Weights of a small sound classifier.
Data: 26041 training examples, 106.2 epochs.
Rows from block 6 of a small sound classifier, named by matrix and row number. Rows with one number belong to one neuron. Each number is 500 + 40 x the weight over its row's rms, rounded and kept within 0 to 999. All counts start at 0. Numbers have three digits each.
After each neuron's rows are labels from the 100 clips, of 14848, where the neuron reaches its largest size: "strongest on" is what is common among them; "lies over" is the class under the peak. Only what is clearly more common there than usual is listed. The data: melodies that start on their tonic, played by one synthesised instrument. In brackets: how many of the 100.
# gate: MLP gate (model.blocks.6.mlp.gate.weight, 1024x384), inputs 0-191
# fc1: MLP up (model.blocks.6.mlp.fc1.weight, 1024x384), inputs 0-191
# fc2: MLP down (model.blocks.6.mlp.fc2.weight, 384x1024, transposed), outputs 0-191

gate.394:555467468530463561515475539537508557496572466494490569413508464464433456556477427503504572468509552494480450559472483489491500584494524531423425464535549464517454465534451471550538432484534497509553517489459511539573455474531371521481471506492515521416531489448511565567518519472476501548488463515459478547542484498547452427485470429534594514445555506486517474496424529532520533499445456567533531499511557471478538549548544513515492477586470518514526468474516555554510488454506522544493448500480504465440480508449401539505493547492469440472537497508494484516523509468477540468
fc1.394:537471469534448529477462531569478536545503473499487586439492521475466482502506438509543514431548592505486473523479494515502456576503511444420461453518484433510503465495445444540535440494527536534526516514449516492538481435527422569501434493506449470455504480458534543604487589441494485547497507529484470547556475518540466428526411435537561522483526443476518501480464516535494521487462472605537496507481543470500538506546559476513498506602467493513501475485529535577501497471540524564521497516469520467437551535501435546493522531502510455452527457476507468533525529478494537512
fc2.394:486460414521436458548500553489467553512548431407492497598563488567428552515562511435475473564483454483549490411608591503521464465495536471506480497482480524504474562421499444490485549521489517534460520428434542496566418582521557470497508493492516404503501451489538495489496514551508516532480500473503440519516491515497467491520489518536487530545581494515473478446490434473566533503499524511440485587422400487526495503478439531399563510518494512478580545505466504420401511474529485518480577392502439526445516471423475441510532495462515454474481464486475469506489454527508540531
strongest on: pace: fast (60); mains hum (26)
lies over: no note (100)

gate.498:427494496518419528462558521476525458463504486484497545414559540497491502463485512447506494486521520548508562520456511539471472591503473455552516437480521475432510502497440546531468542538535449511513502559507522545603473514432499505491426518488449519542476481525441514570564477600560477525451502500523533470531483525521513508500507497492536518477555521513600546524487568500502454506503457494560487461499510511455543464476501451474447524539483503515526466478541585475453487475470498545519479459469420503608491481472471557465535492530520514432449561491543535510485508439505581508
fc1.498:513504548511487524500479513542479574526551422544591509504499454538571518528533465544478472535438504449494474545523470473512578430502554515486473534501465538499547496392571495472480515516492517460467428424450497445533553449526510466493554470471440467445486566461503506459468536493404495452533527477434446489529557509448499545561479614459499405423462584467459474506488409479505566525554516558543486484534418574478486520490486531465502492524477466429485481506467464495557552564507484463513442543510559557469502531533509451527490533530464528534508436549480495537511417480491403500
fc2.498:452497438483514540516548507465468480472526460496463521471539557537468495428525554561467502524479519516519504501451492536508496529596518494517565366472529469527530527522497569558518501575522497525558535526571571511538496550416523500437479573500428422516442475571501466512501536496540462559499447591532468457516480465508462467581503508512493554452576494447554474502481504507537573471447542486518502465520561475473480452449479428510480553492488408515486491582488555509559551513495496546534499494469418541464465501471534514465445500538511429486475504406550534492520515431533468497
strongest on: the note F# (66)
lies over: F#5 (27)

gate.475:553476489494511487493564477437543425508561498469458498517452439551531498470548536490574409503455541524464535495443527516527519477488577481512429505473524525517480541464490545528446504575517513448504463505551517459445506518503561547482502449457533512433507483524483507481557475487530501534459406453476502514420533441486543493504552556414477508552507464493419465496475530549516470534464480488449573511485536528476504512558472407499487590509488521491520474480533519423433533486510473537463489516563503425518514484464446455483550520511582477567521527455398493544524532449489532549
fc1.475:508504505595501482441467461507521435491454539472512513618452539511453529504462522499479554551516498567463488471509515568453555441492408561501486459549535476425524559469505446479487450519436492424533521506592514515526558447546441429442513545486491541563472509536432468505498509494508373546484512463464480482500491503562477513495505441472514452525464561563496520467524455519454490476518484443582554584530496450574484470482518557455463527516495488511497499519456543477492478543478447487455462495515513525546493569458521499485528546476424482565512443512552537492534443600507458562
fc2.475:518536475469475525477506462543499439495545515481527496478449540479490514509539438514565464511461593452559530478474529492606462514484522565523432497510584495502442482475461505546427549506556535458532504462570523427461487493424522523466560485463538516482519435584518439495558468485467509484454436533535522552530484453533444509516471524500443552619493499556507515448529465509500563550513467519482566494388506569510490588496474544508483578588529443435463516528492457485529524518557554516484480485555548508481510454532573424551555514469589575568511456521432568461521577523486487516
strongest on: clipping (28)
lies over: no note (96)

gate.31:422484570502555572533479472475533568452454513504464447467465496521504511500514484468557532500556495482503442532569549496570536476513561468489518511471567532525565521517490505478512527510462600475565510504559460522502463487530447447481519468544482475473502510436550514497474488521440523506493428526502433439476550477449500428530523464466480472539476575495415523497513525519563485552485474510494529419477531468480418524504551489524483437503494479482482525419459526551512456533465524455520550370557502516541561511514516490457516516472530471515517515514456491586438501443525559460
fc1.31:529466555463530472537498467524518469463528486534444467492525484547505521501451495478570495456546508460543495536571546423598502439458469410548469497460526505397517512514537434480488484588471526502535491515481476567523538577585500444531508479548433485452552482511501515507509471461498527508501488504469458517479491497554526464514538508488488546481517480481455569458502459558511554516471494453490534525503496450435538498550534524552495510493481533548463522417388514513539492560416499515559502507504464479552479463562484489486549550490514534507468480487482490482482519493562572443
fc2.31:470441500511526490609483439511532509498579453467529532477572459480491439438488549513527514554517540436574489472446421519450496429499499455448523528499511428506438524534537504464505459481521416503537513463484483498452545470535437532493520518561507508535498532481503543523490492518474547521483533530489582555534534510515527426554456552533510538504473413471582505519476478561487522464490551599501470540470476510519491458442463564548454525488480456550511497528547483544507516461574542521482518549459494465414455484419495511473458435455462438493551488507589456546448551542504491540
strongest on: marimba-like (39)
lies over: no note (81)

gate.463:480439475483466502449558492545483505443494578503541489563401470481457525516469507436506471519491494542488485541400536478546505503536495576525548547462480584431551476537471519449478485414505480507499474464538522529549484562432480523504514527495542531494416521485454553502493536552472563463473493480568452492484466565564483516465460564420511468535482507495449462556551538454497439448468493526452482499588497517516501510574423456512559513428514500453497450424480496495476546492530580534472419562475531524496483512487511467531500486436419473521527487550485535488543549579500510462
fc1.463:511447556486529551517549477464475498465534551564531516495545528465512395465492469487496481513529517533445504570534529515489546477443484504486489485469543557477487524380537495450526515490473478504476565511492534459496449554486543454479571520498507449503475515497473505544521513533435529520476481495535476554509434468501536457450518502520526515483449481513498428519467539458515496529502530498483523533483555537451534494459517519514516495544464479503504524502567569547516507433506574529501432477552499455550479500521505486527476412480456547417507522586497513517463520589468486496
fc2.463:538511511460545478465511481500487499544538482473536501552535489531519500499544514495476505465509587506504509471462461487484499479512484475481493481495490489508444510402535435459533453473478510543523511466519597452525541542471468494472576540548474503479514497495509504461466574484470479479526478433512514510497504493444419529459588510515511509501519440569525499586463512480509461564527509544541502412354500507511496545437467560520475557546461536532508582486496556468535413550536407497494498511552499528492502566574471503505493494459444584495392528551471499522494506516539454613
strongest on: the note F# (74); tonic: F# (36)
lies over: F#4 (58)

gate.634:517580504530489533476568446440545420492513520440540499516471522531563554481537500433515477468492445437444521494472553505454449439527535480489513485407553467516506509505539489526542517527474459478471528507514516544551503513505513433526494545593526459550489481458541546508550456612566528535464518491499506490573497585499567513540513435470484497536444500460527454486513530520485517488393462509520495502452449418480453493546441476491540480496397473508511516483536470506553513556606487540509569486539456452492463591536442481518525512508508510513462581465453492491497505520493527476
fc1.634:482583495566503513521571477486547474508514494499552493522484517515552544469523486390500491439507489460464520505493600488509448437519503460431506478460507528499548493498506538535541479497485484521538494523537515543517484511477470400546541535588492453539447530458540533544564489584556520556474511529491529552540551503499537529521491394528471504526465490447566435488550562506467550500414449470491480529452440445490467520550426434447505435524414486489562545453494479543542482534602439531552594499523465476489438545510484500492531490463466451514411589508500497505479468503468498496
fc2.634:476557539523480482508567473526509529522527436556534511518586558583505470542587481522468459514474470488482509441457499491449453500481521538541548510436508424532440577516496493542442556542502493516440506592519551418434490544478590519448458527519490552531506498447532495491564464472456470514535513540491496465499538456554490401487471487459485508517541537568559577469533457447535585489487557496461491459502485521492530545461558448539482528515534487472530509482479490467495513503446511484487532528530419492531462584420477511515505510488537427489562497536541486536572524416576518487
strongest on: pace: slow (73)
lies over: no note (100)

gate.398:473476511512555417530545500533490562454447481496490476538471484422504511434459489450484558494515544537560505500472532440527511497480560522483504560540513546554430518496473517508489543538472544450511464514435558517501481489487500507500501501499482488500459491474530548558430552480514406461475430546503497515537517522503469432524567579505507466517597534575471540536457499537483477553489546463448508498525502580490573485472498554578480552568495505511445478460519528517510510497472484514535589432493563505489465500515536511548484535433487483480501505421551495559496457435520494539
fc1.398:464438493518564461541497522522533545365421483513529496522493430435575587487506481442462531450506512519495489484515517375500464565432516539504521571528499531533465503560479535524534509533528566440427458511450486457477484475453513501501489545459479486497441547524510433564454510480492412517492438572520523512540560473521480515541539583544508481484516571521502581480473426418488444537463553495489548528447489505498519500479468579523449510501487527541393509541502499549499525426470537491542542512460489505505521502486530461482508470486536492450466524542541499628475447524541498513
fc2.398:542421513458467549424451535484498428523527524495457564563516452572436492478508525560432502520501474531422525514473471514449491488515511375579458475475478513503511516546502518499531506507558457495498557530463444476483549487449524487467443425546533462527532574565520482513518527493455507521497552463465460452500495469497509566534516499544534463529513546459581528574450484526496553420446497520500469504496407519497465429478507445423535465433499537472566512446470447519532457525500500476454462479495494474516606427527565431494589489492512516496422560462536531443479530486466564454
strongest on: staccato (68)
lies over: no note (81)

gate.55:467496476456524491522527487436553458462557485552532534415394514521549528466514464542494493555432521507487509498526456474566508455509498522479496472531492439515548425475469530457486484376527584482517557494490471455532492528498494405525527570458552448545469473524439523489527493514489488485468497523520518488513468554535483557498472507500537513542506459534492423532503463475544545602528524490516524490436509483510519490531471522551487510495526512488506515580445453478496498537438547397573389502521489474417525591506472544446586464411555456508530441453427441543518474492482461447
fc1.55:529525553560501503481495476545431572533482504485456424582607487500468526520430526489455530448498526504498512510434520531461576507467506412482493517480519518468486571507516496585551491572470494471479454500557546500426462550500461578500488482537445560462547503534531431521454481483501488511518468526520529540508494493491535471480534502550470488546473594511499577436474478504470477438472475486487487515544481500513515545479536499464486499553503495558487472480553542491563539452527373616470562491493502508526449450506562521507380559584449540484495531561524531498516490508489526569
fc2.55:485575549453467519480467465485495505477469512485445517499448551496469456422603460515507498557606514541460485495576520536457508424538487569484453490512458549473499555468527510439524572551570519410491551499489551508519451481488467544519502545445558491463502500575406527528497510493471476484502553493468470459488572464547520530495545505540516478480521468512515443508474517513510539535511464352492441519565572471493479478472515500446460489532523515458496502569495456519402539546497513440575564465528432471483528486470450464500519460422553539556515498532464481516476436450581488467
strongest on: pace: slow (76)
lies over: D#4 (25); E4 (25)

gate.624:577496517443430470468418486491407518494445481522389474506486507495442496459472514513599499522485574457517563544491505473532461499510506541471489515516501521449454470505492579544501556555436494421542534525467434496483547568510485508557508482439442530494490459554469500425491499504499472461471444525495564534394477474558532482483601521524467402589502535469447540481494523430511412411503458487544452441503546468537486481466560577509464530463403507479442521448482506506533504518441532485455511487499483585505569501528542504433540499441526507509486508515506424552477452456536531550
fc1.624:524430549441366472509368470515431512489494569510459494581498514472481492485488470555572535537499491468491521469535515460488552544451499504483498480508556536501465410519483509559516475523472501373429549531440500503465468472511426444470457437487479508523502463513486536471493483466470488488540460442475512532455554527544585492414533481492519488572571528474505517529464518496491460462489427466553462482519487528521528502464567547514521485548472483540390534481444489461526530459459453485478462502518563560529533509518513535463548556445493537542553530495498499484480495526451454492
fc2.624:493467462582570541440496519471467493567542481432534491514506478568516447533456493514450481551519495448521519518473512520483462515571495493552529537498427487526516484509570493476496518487532502579511552536512488495515512547544591482514480504517499473499431476486517532571505501511516539561458510528451470464540514468531489551490501576546511542482424482482525448412518479490514540475606525560503408497554474499508475497483493539558455451446506533472521549519487535467495474472548483498590436472514430380457496482469469528576499440496494477495534503455537538514449523466561543510
strongest on: marimba-like (49)
lies over: no note (72)

gate.367:482479457468506528507560526533478520469506535500507532493486505452504431451451551527487496464549525460522504439507510509490486464523494443565486554505479561484522496549498459480419520533483537485541500484536432497515537552453546493482463518481559457473518456570430517428501521488571485503490506487541510469513565553536543523505535489582488535525518509467445552499472500464415520543526453453448435484528516518483413571457511541462572573489498541538523421495473509457497432521418501525574518594475533537494466449474517495488473526468523500493518473423503517571458595543403499509
fc1.367:528567521508465465520472504449485612531521511494527449510545520553544582487525493526518558482494474464465529503498571485495579426464475540459539431509574462543536480502462539568497531449524505556560513524487575437496479511505501436534502567495530438507525551521506527458515506432489492493535474557521493431499554539486433543551500515540571534532455499459469470518463486468499468490493484526563500508518438455455485521562469516550439474555526522465496483561439532458513517539511453488510528530507530530532515506564454456462502551474484555476392528546500552447505551478502461488
fc2.367:514490453461507466512479490471534452500601514491534559615510458491626482525450501495535551444494525512531458526476431506508471483503442487452521481400441568490564484435498496474527547480493528462518408479543487572510492477489456445516513417444487450493480441575524426438499449505515434458475540486486486528557476442498536508544497478457508456419488488462560555540513552468538503477435552528496451553520463442552417558533599496543456524526491505510493468482555534564510486542577590557553485534435488492532563493497481554524452479427499518503419471501482537555565478478539490454
strongest on: clipping (28)
lies over: no note (98)

gate.563:431456548484548478486525481480447545481503566560475510438438509503456523575488533579560603567490529479522514509485497485475471494514548497491516524494518580503530548474518540528493541477445472536489463458493485530500492457519514549478466506547486434546467421433556460536517529584428475526536487431488462543533500516576484572485543542472483574461547491535542476528442478479497447491490467441488457476493530466540552551462535609529485541483507484484504424508505468481523499570463487516483456597496439563525450525459486516523520522477523496534500501509428494504491432533529473446
fc1.563:464453489516535490457449483498572525530569530466555492484476576549522488528545455504505533500544453516487497474487419439508542554517462553543506536438462513520537470496521552496582436454425523478528505536481537503346489529446511452515483426534519529460532486459500503460484503498522495545585459606462548456465483510492499487436545504584494471563444506561429530462531491546505499456533486549524521516502461446536459539427524420450507490482475483516454468486466508472480479543439487447585580543511443404504456443509509489471504506518585503533498545406490581449477432403505542510
fc2.563:501490497519527474440489477523501499511550452494465501476517558521477504462506470522572517469486514514446521446556495476528413605562478558478476564517500555517563472470470474464488518471433527521507531503583561514410499537505498516400459563537476506483521497517488486544527537521431461478547483521472472483501508591433514532423445521552470457486481510529519541492482415519531451542535474525527476473481518373537474496527506479405533466486522563542464483534476530517508485559510429464604518524500459446515461456533436496511529499537495491505420490533434511425555515443520452559
strongest on: staccato (63); rumble (40)
lies over: no note (79)

gate.600:477490539548576511437494442448454531526488532515475541515462443508406524484500477484566522409546493465478526535524453451516474566495492543469569485508539477567505482476567477446489512518499499534414474499527517583453514462467445562521555469573480524449532487648520442475535524535533538496597503488506515494507588467438511463490608473516530508501510584584548507544533499489448479517426488517475484542554492573532481547507482527456470534483455529487565441552487496648483476516569441498507444463493459448465486478528515517526504462545480463587493545459527562462577497504494509568
fc1.600:514472529538425551554524505481526439559434514519522524532508473506554499574517497549537469496463462498580506520536586442502540486503450570553533473508482507513483472512474592479434505495471459562567531436482506505519475480455498462478503553457467537503511533459501506474454523536491505517516575465488505551476507500428450432481491455504477540439551450476406487454495416505476451551512416522506498527500436552546577488502533521481472511457513588516520382504481496573545505595412519511514560526521534494483482518511432529486538464484458503448556512521467480504489486523564468496
fc2.600:408495566525482523542526545450491425624493544534497497509434471444451479531446510445564455486518450492483467492534587514446511509489422518560472524470506520504439486525471491488523524487565512526488494467480451467488481457489483453547496588550436573529513513488505495436467446500467516520503521482512458467642516432487514489486514521536475500556516455531466494487566486495512414556505474484509550555546490539475484434548491513479429455467486551489457411528499429565564477564554517537469527455454507470466512504504489511565496466483459508475584495529492545536454492444529558546
strongest on: mains hum (34); sine tone (31)
lies over: no note (96)

gate.589:522604450510521459516470531505493544506425478412503509473476550503491474447475387524449483512473513511545500454447471477485488480442447534514526456475502483502556466453474496484464487422533524509484493522467504535531496457518492499499414449467544437488505434564507448525474436513501532528489485586505425445527505482483521434480496512526415491446518481507500508501605541537503408521491451580480513453518501598361526514440591485493538486523460483417553567481507507467550511525469553454465544559506536491464488438537517532422520511470486430482546541531522532494493494464531469599
fc1.589:506516537517482477513511509438543561510525535530541526457575485510560443500581539477466454470609410488502523519465479466543507559500534497580493507522488534453550507527440473495558502522472446481554451460495499545445534532483519485544482531481504472502467419557527490513532465489545504486529522532458526584517504495542484503479481469448503421526458560476554524458496530458539541557460521464607436495443525452491464454552490598451525496479384539420489494476496500515420484447531481501539530563430478449501464525466529515489462542456577484550491541513480512549477484454521549528
fc2.589:465465482477463564574514481469455475470546497512513483466531451552492562483501516526486416526550445580513531523480515426529566498477459444459526578472573467493521474472493551465474510555530519528517497550521432521534565425508478503473501477565580507471563496492475473457538509526528504532517533427586473475513565536549480479498523466506471461567540538394509536470493510462456614496483536521517487488435414563529470481510445498510487508514514496498525516522518580471440486439494448479468492473437405479499485430489464538403537448455535480528462547554570495533445507591426522550
strongest on: mains hum (31)
lies over: no note (63)

gate.77:548508490420515405583500482494496481510409511399531531537444508494597504448474520571511489476440505474494554473459493465483554428450538520550505506459564486494535534519489443541426503474540460487493504477542412541525521563495500515393488523508423454495467530491476545506526496516457466492524495488465498494502506465512501466505433430472481553431569469524459522511522498515486508477561499529483552515541447509510504487481568464520524523509483470486508538518504580554491445515541488527477475454488470548538481531561485539520454435473489504512524481475565506454481470524578573521
fc1.77:511461523390527429483454480472527539469483546546548490506578460507467468503456500528525471589433534455454464499477445522587480507422556591518508461529408532477508512473523523560516503469498452579449582400544478537495531526498539531545538498453543482498490447528512456555453510529518505481410484472508492445534512470519466461508548506438469436499497522567492481521445512478513476449555525472468602495551479504454518552475458479522508552458539501490500543459468479557516468441525447531407444553561498528477478460573500517478494504527435539527498528388506493505576544525519526515
fc2.77:508471427506490529455519424499515485522564535554449452527545483483427483489480512469481511516517504522453435499493477550489517528621408491498466468520427555473516483486486507451501454466495552580440579580555506488459475474486462528543531501515532552465489464485463545549439541573490518510501519500504493408501494459478503509478487561509465467517435480493554495493491453529499477538489525545450509513520493499491512487552437549490496484550452441493486575508460538507552440480490593515456515534552501505514456495524513540515547489478448489453475486459529528604548568551482514478
strongest on: quiet level (58)
lies over: no note (68)

gate.26:497447485479468472461466583519531518538438437532536445497435486474488562499540443478504525563527461508520475475439514566536536519492523460491461486545498462529489492506471542476373442431478457423487491523588439544497540527525438482505511427554568518493523497515394559577483508505487506485493547478469525513501558532440490437475505469480479430512556465498478471479493487500536515449504496586430438524496503481485557542501484511471444469460501458517575488567515475511445503508528492535481547489431548495581469507462482487454547439455423487565516506540528545483545440429499496489
fc1.26:527498546453464517455495438457478529443515574492523545485511565513550459492454532546495507453466504495433500517452503410510482497529550533536583538433481422576487462524554550440554513486517514488492511526513527465419527435477555468519410608496405455526466516497559449484542441510527486457430528551518473543512547540585531496512509468568526528504474566496508543507473487508538489617474522571496511483442558476569466481502558447509590549501504522472473547492460474440492514427473553436515510497543444414494592533498489508534471495487581508475495385480395454522472544445473483463
fc2.26:501522525486504528571521603557497431541447541488468520521431501546523560509497484494519439502473505506479467547526437662478464467614544519469399530532473511463467494503456447541494526485418583463559460491520519457495516471526515553506551546525488466463455535502478492475462510524467519548596368474491479480438512496547495445472530530440427483580543548543533471486525540513509517429549574471470544555510522499496523467483463470414466486531513540497526445484501555529498517511567441579455515472466591478519463477512603437479484505458471530546558553493515458546536465512547436524
strongest on: the note G (72); trumpet-like (42); tonic: G (28); oboe-like (25)
lies over: G5 (56)

gate.567:530441527452483450486487446523490454510511490483497547478518515542500524521516502544486480484535583460506506532550490402463571548549463500445477485414453441500522502476453454491544473504412479540518413520482589513483469494482487554509535481518509493470476498447524512519583502427453485440469474590500529512541613509466490550491479528478550538537486481567519497478494401460500501561563441522494549468487462534507514551526573452544484543542465515546540432510569578500509426510474537594454517453528505553521514527430476492466530471508468443464447490476546565500532541426480519430
fc1.567:468470581449426471437461486502484490495548506463428547482485489474489505530507497495507464492545546481526521535544525442420553543527465480378459489445478469523545455546444430487480524495438436505477444493488575513441478482502472520493519466516476482525465494473533527533597531456515543451470507543509482531524586553475498542497480524479557510583487497543507483501486409494484522547534478555523519484492449538514551532551541443528460520528479508534562418488524540489505433520498529546455524444495478562496499482431489474495475454529531436470467474453547525525543571438529460478
fc2.567:536506441526498532492443523525511488496539532488480513560475517494436468522500465482470498528480502543465520558546473525490533495463472557526569507517500488546451493554508470471497496470540436476480530448586519483477570544506481550434459498558571523465540530506503565462514580574520490381487508484504393474470444539537565434465504540495525451513440541487438453465495522526551544458514503525428477527483521501492567491527494487449545514505488448460629471608474436477528496492454494514472538490526529527500379389444504523495516491520527488545477427502419447536517477455506540531
strongest on: pace: fast (100); staccato (60)
lies over: no note (88)

gate.304:444510483501520537498457456567512470435528551499481520528503486481537453476451510500559524544506453528442600547496473543556503447533477548463471514472505435498541561463541574454481431552498516527528526522475550477504530488497460560498456457505487486493546499462394599470509408464451486510493438569521505449486531548448469473508565540498493440450513509443537515472498476491499495495516534482452570480469596490501462502438480494494512521459502491494471530540484515464592505531527511514529516614619510485489475534512517450555522512541559460507502384519473541474511459441515486568
fc1.304:494516492528545517487459453595509484456493547548443519516540494435594413502461534498526522516507454550429560541498477497559529459508497522499488519460546457488518554525509553474450451499503542536556515506504577485507542473493528568489474435500462487482576489484368549494530442483440479520511442559493542417508505496455439478507569535546480456459516511487518485481491448492517468498503572481446584476472601558498472517439469458482502525431538490525419569503534513484573496519518492562530524608573519527456505511486528437508531459483518441478490388516516493471498495451487484580
fc2.304:457561445488551431481514495445450555560454524526486452524563485492487445497534507517499539474479449545527465489485494520471428506571496577591520566448507556512547488438505488546545503470473514449538500437479478526520517485528531489547504492483525497436472521478552496483509500523495455474463544537494519494479501421567545499525458470479494491557465470480465489533521512555539505513495493504484541486413516501487500548584501537482509505504483416501540422446506531481526499434557554527503474461493473540473444476477496559515524459489484442587438493502540497571585524535563437408
strongest on: staccato (54)
lies over: no note (97)

gate.312:436524476440459499458472475519496505506477478496443501517534560473524545487485514449450451501478503513517501517532510466402552463499493536506483472515482476514503521514497497499507539531545552410507528533565541497511513477527466573457474575471485481542565486557501530472578567471519527520456428504471552437501500467532511504478580561562512547528567524452489514429484559491464533522532477509475502502545430518502478522507530510496520408514530492534452565495505383424512543498473564519561528470443447540425505472457461558482468497407496518483530565513582543477512460528529524558
fc1.312:543492534537548436513516542445578533460565473513514498511531467553410424533520505427508498535531493536446435475450475489483484584469525449420479463525531519522478509437558487525533509442479457604487433461502512528460439600456549443500498448496491534480491513424559513514433454552491490529547531527467439475530512479477416507479433489477547495488459550481540467529524510541511569509483484486468523524515572512485453486480510472569550530474500443515536510498468578478496466473499442519474507480537502586524501415555496439528543515538531473594427421473439486498529524481483463406
fc2.312:485539519540499466474505478530553505570427503420460438428465545448510511431492488456473454542553430526495558569520522471482524442528505498486478467416528430475479529469538511453481504460491458506418440547458495472478453472455414515582461549506546479581442501563510421497505448523514549459506509504598546531447474488525523462572431537466503531497518465546512527500536506524513478561509495476512450507504507530486477497559591450474468528518502507530460510510479467448499541419503511462621569491537482557556459560523506536552499526546450535533518524526526502501517470575449515489
strongest on: marimba-like (45)
lies over: no note (76)

gate.193:515527486494586422511529481547557445507531527463461484484529543521466465463490525564533529431583555521496507544561444482579515476542501554442456509520498485477522356427514543457537531477508493553459503491493569534459485509481451460560471477530516485421531485490515467517430566493423497476437429505556510453469508537488513527488552527535524490520527456516476540554472479503478528458505550495524461552518524536524499456488549422471494444405519448547547523487492447565488527520536506571510539513448408442481471503512505516526488509537445526526525471503504475588412542567508452478
fc1.193:516482478527435549488471501429462535500509484535552473500448471515528492515488481464417459542396498499502511462446566507426470540427523468524582479484439458540499617534449470526479476561489475450560481480515463434541507470524537512475545558434484515576462469514483550441535458555628482521518553524452497522574482509520455479504439510451463482458448527453516496474487539518534496595518459526461512418489457438451462556536483547530508553608459595477424495523491496476493474474505520464499480529529560493550489488482475450482504471487569422417496534496484537430589480447525554469
fc2.193:465477529541490481471544520513456482524544563509450544547433475444587505544486491534511479417468473519482504519451538512464553522520610558463488526510472475509505513442547517527536511419479602524520463470438435492412495517573515535585472513542558444483544440492415511506567539460406462467465465506521450512502494534490499532541469543400450486515502509514461490574524392527484465425555456454551468494575441483538466483475590513490461495489448499449524583478536532501515459504535479532487512539490492467466498476469581472544545535439455501511485468539507508543496510490536483462
strongest on: staccato (69)
lies over: no note (80)

gate.510:591487512552538538509489483483521453435502516476533473440512480487527481473464499438435569464516463446518530537491459498524518462516553487425556558458535503497510494479495453521493560549512525541458443450500434488528483489476488473561536406512393534503493472468452439459428540514492534529529547460527530495511536379472447545524527513417533485501495495475560514473519484520449484568485570550542500470498498557528470474484491450488460487439533428537538573503458462516459513519383411511489497550508490525512488515496477533521572513480485451521475546454537553530480476449535464511
fc1.510:491487542492577576462510526449481526521437490453480473514542600455523508542459495486509505490519519597536525537491576517509559487555536465505555455559550534540514494609470544509513495489474486513509474447497522521515514476487490517535569421476441514478470529523586580545504541451506583508455512533526484479494529468457490470505528411483533495505460510498511488539438465438466528504557569510537446485395519490520526495433512461496543487551560535488538542558499575522558511539525487445505461478466479479469504481440392508432546566484477547482544494482511468509518507482510497507
fc2.510:540565529487520549486456471518590483556505508520552481398489584467508478526491460455460460506540496498516551489481559459574524523504554481452510558550510530457585483489461529513531518422539540566460458494521461461567429495481466520558477487464457497530536509482586524486500475417490543577507459454504503454468500550501502422587534461462450479464467526553548549476535495521501513557474546516544472451466535569547466515456471510514560484445515512480535552539529471563454451439493436533468528556450471464474468536368448483447540511442417505528418496545453479544518491432520443473
strongest on: pace: fast (92); bass guitar-like (27)
lies over: no note (96)

gate.521:480559542527498529504463505452602496473480446537516486557519500578466559460506525505527472491458481530498526531452461507586485453539458423515488484504452422523523489560514462533467536482459529485465467513548475517604458457485498522567539497469511419560533532393521416538518465520438518525589460506434483457531493488507539506476554445505533544544468497510452564489535443540523461578505505475581485485519456532481493558491466466493535398424454540551513529524438563562518451461481487529502448469512504508508411498441480597557526450517443510533499479531538486539506515557525548536
fc1.521:603486506486553548480556529511484516509493519477464514478556436471462499505491462462464523511520567517500423525445520528479449516562524499566500544506566538554476527482488498520512489540524517548465467448433499516423538510538533476462443490458511528417481554495523561482478526498593517506409545512488510470501428481495455492563532548574486512453503494514508446465457532495507515455520522518485561476430492480435495458510479538501542497583538440525487473491527513511551561528534555510488546541529528528512502475576465508441509565466527457460514482519512512442463474431504487442
fc2.521:506507497482473520483430458463481504519471498500500480502529564553534520473557488491500472475488559510501500483516455525592510518416533505434507490513578450504439527489580419506565494481502485539570508491504448544507511518504508520509509576478473504537543483588553513505541546575485464473500513529456519441519397449462471476473559425474524532515474505482575473411445472522488450479468427523541488470519481490522483530501503503491479512507561535401534470497510543489486453530475493477565545438460477511523520481455481466482525489536550543425518489514375518527496540495596585457
strongest on: pace: fast (72); horn-like (28)
lies over: B3 (26)